python train.py --encoder_arch="mlp_mixer" --model="image VAE" --dataset="rendered roads seen from a driver's seat, with toy cars, trees and houses" --train_examples=145000 --image_size=48 --crop_scale_min=0.8 --horizontal_flip=false --bottleneck="kl" --downsampling_factor=8 --encoder_norm="layernorm" --encoder_norm_position="pre" --encoder_activation="gelu" --encoder_mlp_ratio=4 --encoder_parallel_block=false --encoder_inner_norm=false --encoder_patch_size=[8, 8] --encoder_conv_stem=false --encoder_layers=8 --encoder_width=256 --loss="mse" --latent_channels=16 --decoder_norm="groupnorm" --decoder_activation="gelu" --decoder_weight_standardization=false --decoder_channel_attention="eca" --decoder_widths=[48, 96, 96, 96] --decoder_blocks_per_level=1 --decoder_block="plain" --decoder_attention=false --decoder_upsampling="nearest_conv" --kl_weight=0.1 --init="torch_default" --residual_init="scaled_by_depth" --optimizer="soap" --beta2=0.99 --learning_rate=0.0021 --beta1=0.95 --shampoo_beta=0.99 --eps=1e-08 --precondition_frequency=20 --max_precond_dim=512 --one_sided=false --adamw_lr_other_params=0.0011 --ema_decay=0.999 --max_steps=8300 --batch_size=128 --epochs=7.3 --lr_schedule="cosine" --final_lr_fraction=0.05 --warmup_steps=410 --weight_decay=0.2 --adamw_weight_decay_other_params=0.05
Rows from block 2 of the decoder of a small image VAE, named by matrix and row number. Each number is 500 + 50 x the weight over its row's rms, rounded and kept within 0 to 999. All counts start at 0. Numbers have three digits each. After the name is the row's rms in percent of the matrix's.
After each channel's rows are labels from the 100 images, of 14976, where the channel reaches its highest value: "patch colour" is the nearest of a few named colours to the mean colour under the peak. Only what is clearly more common there than usual is listed. The data: rendered roads seen from a driver's seat, with toy cars, trees and houses.
# conv: 3x3 conv (decoder.decb.0.0.conv.weight, 96x96x3x3, each kernel summed), inputs 0-95

conv.40 083:538458535572494489544482476473516505457543536515544478408471448504452537523517561510439507403505545462351599446555514507368505518404567501413535454441583458531418565460495476484470477429455491432548507508551497443496497581452471425488533431444548471444475479432518407514444524498441477505
patch colour: cyan

conv.75 070:429526464517503512570479504491531462492538427495560526569534487505517436594525532557512527615366493539414533465458531485556556516495427450473446428521538561543513626444585500524426505519487463556520451540527450629459491563487468460462535450550500490474439521407388494528512472478545561495
patch colour: white

conv.26 113:492473492478538522516543411414452487482571492503474556552537515563504617417506546469454532491522483469570497397520531536571521515539573505488503500525382492473520457596460435559389526490476423469459532525545480566469446490416557584501484526484564599526503531499537447499571611500530581577
patch colour: red

conv.44 106:561473599561502459418424488505507515556551458468562494524503533503559577480524499398473479605547453505580495458601488502558537585439442459525540488544493504470503488377515524530422489567534442564450503423537432528464502478544513581523480476487469450491505583485486521396410506567436428439
patch colour: grey; pink

conv.18 074:515490537443441451531541511565479459458362531503552432431474473524488496547490603449439432476446562384474610511462485469468458425521568465420536566542555529511504511460457456497431517515448563504498563503546573514440577490422562520481605519522573514571545462471517427549496472452458478540
patch colour: cyan; white

conv.32 080:527457519459460533490517529628430512335438524491544455466460471487430523435485513495528582460506495503476415572460536529640555549577557551510458450453428503479553535476479480576558424495447471568452497490486470521515432478484461557582512457470433497414480521537425529505498544595482528511
patch colour: grey

conv.74 066:411468452444472528543521492558546562442462469574503539513542505563566574501449430528452489575573385542529499423411429528443500468423428486441502494487443416477476568476404571534421613480494489538449474514494453418519457454470507503482499484517526490578481542485568451545621513490535465477
patch colour: black

conv.43 122:583507515512507552528495459458549429450476485480452481473557538450492517552598530606548410616543520543376512527555478523401505583461539507424473437534574486606522510437561522505491445465443488510544539483508515571484559480522433497496439495518434567498432498586412563501460543561517475449
patch colour: green

conv.39 081:477448473463449393535524548530579401432521442465553346585437480486433569519545500470594532502473506561445446496532612540532523501489537514599484508487439499531511582457504463550520419450475442542435526517451566491542501500519503453493619495450564521531479494479538493552419422527488495497
patch colour: cyan

conv.90 092:447504511522573519488521469365455508479516503476446530496560533407448549469455515443491547482564407589505524512521498498443524497535380432485390490512491456438534506472498551530485597591489430504521507471470431458507590563429484481397493472475611568458497543432524572441519529447539511571
patch colour: black

conv.54 082:552493457496443482519433468463391602472503538397454424531461496524475442440553391516494443453495586572513463541467522435541452537496519547505525493418576533481531485490605532511511471557532511564563459516499484555582394457505406492590503482544487516464449488487607559511401480549546477509
patch colour: grey

conv.67 101:552473471510471527465501463488576486437613471486491499535498423542573472480466426473523391525553462456474504459475566515551450530475527466529473536551583448556518456461583440452587539466460381532432529459579463539442461519546512410457534501618509425477450529414468418501457499578494440546
patch colour: pink

conv.28 066:587417546516459518571396561467456453434493450448492496509496465429580557584524507508478495444414516532433555504462532542515493468535513582533507488553540472453563537466538519463512497461461575550550457483578413363547528524541380575530514470522530503539528473517457602547566470574474491431
patch colour: white

conv.85 100:457503503505492548579484468413443560487504548543454552545529501396457507532468530575501619529495392559520394608566519401539504493512461438451534436446456478432551599543437527526448481538465464424456496508514520530473556454469486581533539533485442553498519479491559598463511586461553500531
patch colour: black

conv.92 096:495475477620383398505477549473528608484625466513513516539533536516547467449480535473504508588481546571554572415494503514527436600510505501540469562419543531537487512496604485500510519524521459599470538531550521531541480455455473495553436461586615509433456544491483500426511504422515517549
patch colour: white

conv.37 084:572457530445463466504455535673586464475422567632536489467475499564497553520473560552523545470533437431503497527503506456474512470459541598442436540533512495481408558449448526505455428498508531475457495429508517480451600487558613524458595459516574571492516480459492512513441472521456475515
patch colour: black

conv.45 097:478564386465532536503446420401427595475512533411484427533568462458522490568460551509426493517506508489514528521561467403487452494494503479410502562533542512506539631539385547512585560422533535434472579537547467525519494470521406464490503566482433576475483509499545517486544552439532511482
patch colour: red

conv.87 078:491563537535529453580500536445469559552475489453473456522528522501486398663517532457468522499494500500371529515456487428532466528562412484431511488491583455528518521507532510495452428455605441536402511554484486538485504470429380494462489432415565543610481555468446505513438479529518503462
patch colour: white

conv.41 077:580493523495503489529562451452412514531522480421488444572516535422488427549525442507496509533477532499428556512487594518600455559515457510518536505588522515482526594534609524485487574467440517548547520570513559541469502526511382569505570524593530464549528451490549517600522630552581499506
patch colour: white

conv.55 098:566528585467556497540478445512612531514531506582518578521485435582467440444453478540555506522492503505475469457506633537504545486537467599502566502443502512461450427456371498512585478504527461518452467522462491473440602562532486446521443542502551516400545388555552503504589439525484524505
patch colour: grey

conv.36 079:515538458530464537503496606515504511489560457447432459515496436478462570432498446411515535414494459554416506441474577512550592504532513454396417420464465537453472418540460494470536477482485478426508481521620438513484550424473551593476398503478398541468514545388555462491497504519475515486
patch colour: grey

conv.81 131:524475547438421465494515524603546453519532545518492450514509421481485467411435423548431545419462402579579508499485472441415446549390452461415519546433477608496559502526457538477513418464455521555435554556477462485527527500491557464480454596519513495457446520510510412501449503517428437524
patch colour: black

conv.78 092:532451556545495526387404529414517500460612422446492491529545466509527585417515475449498511497539490560564503459481508546504521542527460543492397540579493410491563498512529520546511583439550458539494490485530405540529467508535480452554416526587455418430525556545466437462582438593490543501
patch colour: white; pink

conv.22 136:443482515573546420502586505552537519553532566532460507433429511597516555485478444493449518539566479430584490570450466562469580500539560414582494478475481485517375522446564537588479475401435432449457546506482464475474467489506486533519483534565462536509555490411536487508566523484597514397
patch colour: black

conv.53 080:477552436494471378498642463499467535589497535520490514489469506500500510460567477475514489564551451460458591510508526484422508626445515611425494437447537572492465452552454445483521601538513454481539605450544437417535545532426465517430537476435527537488480559505552551551531476539541491470
patch colour: brown

conv.72 072:476495545484524480504599585558437533479455475461421464469440500423452484548528391453465526452484465485468515599573494471538494516494434413578371509522569595506530497489567609420508472493467574489511513452509488592486589571521522572435557471421510542479512489468507535459440465465516433515
patch colour: green

conv.6 150:557476469539389446567532451541462531567440507450468542544471459421481498469514453465501508545498548408597442432580473396464466526543524526506562607473456519448486471455494514524541480458552453474488548497519565434525449429528424489475586546590477528531436472569579488434440498560530488387
patch colour: grey

conv.14 087:576466558478487441559462507523534409524446544570536438452481492541498383519541391544534498446466546490434520478484536448446511530448570535431545540504545593505512531581513385531497460511475543564460559493478520549483470591508499462562514565422577558459446394496564434513491457536506463402
patch colour: grey

conv.68 092:511573481523532469527519542496532495493540540545439439521473509448617523541523508502590483524622453501446428521571538426466470586447505530571481500514515567553535424537520476599543471549538442438527438433499416511470533538423476466563491627490438449573505592534502536467535476607487566491
patch colour: blue

conv.48 136:482501435601474539576407554465573432438498480522441495421449444521533537585526516506508531505580493538438472456469520469359478513476504528538494463448499541509520467422561527452513496533472527539508557520530421394441537573463361490427518502511469520481430495509478580558430389493562470514
patch colour: green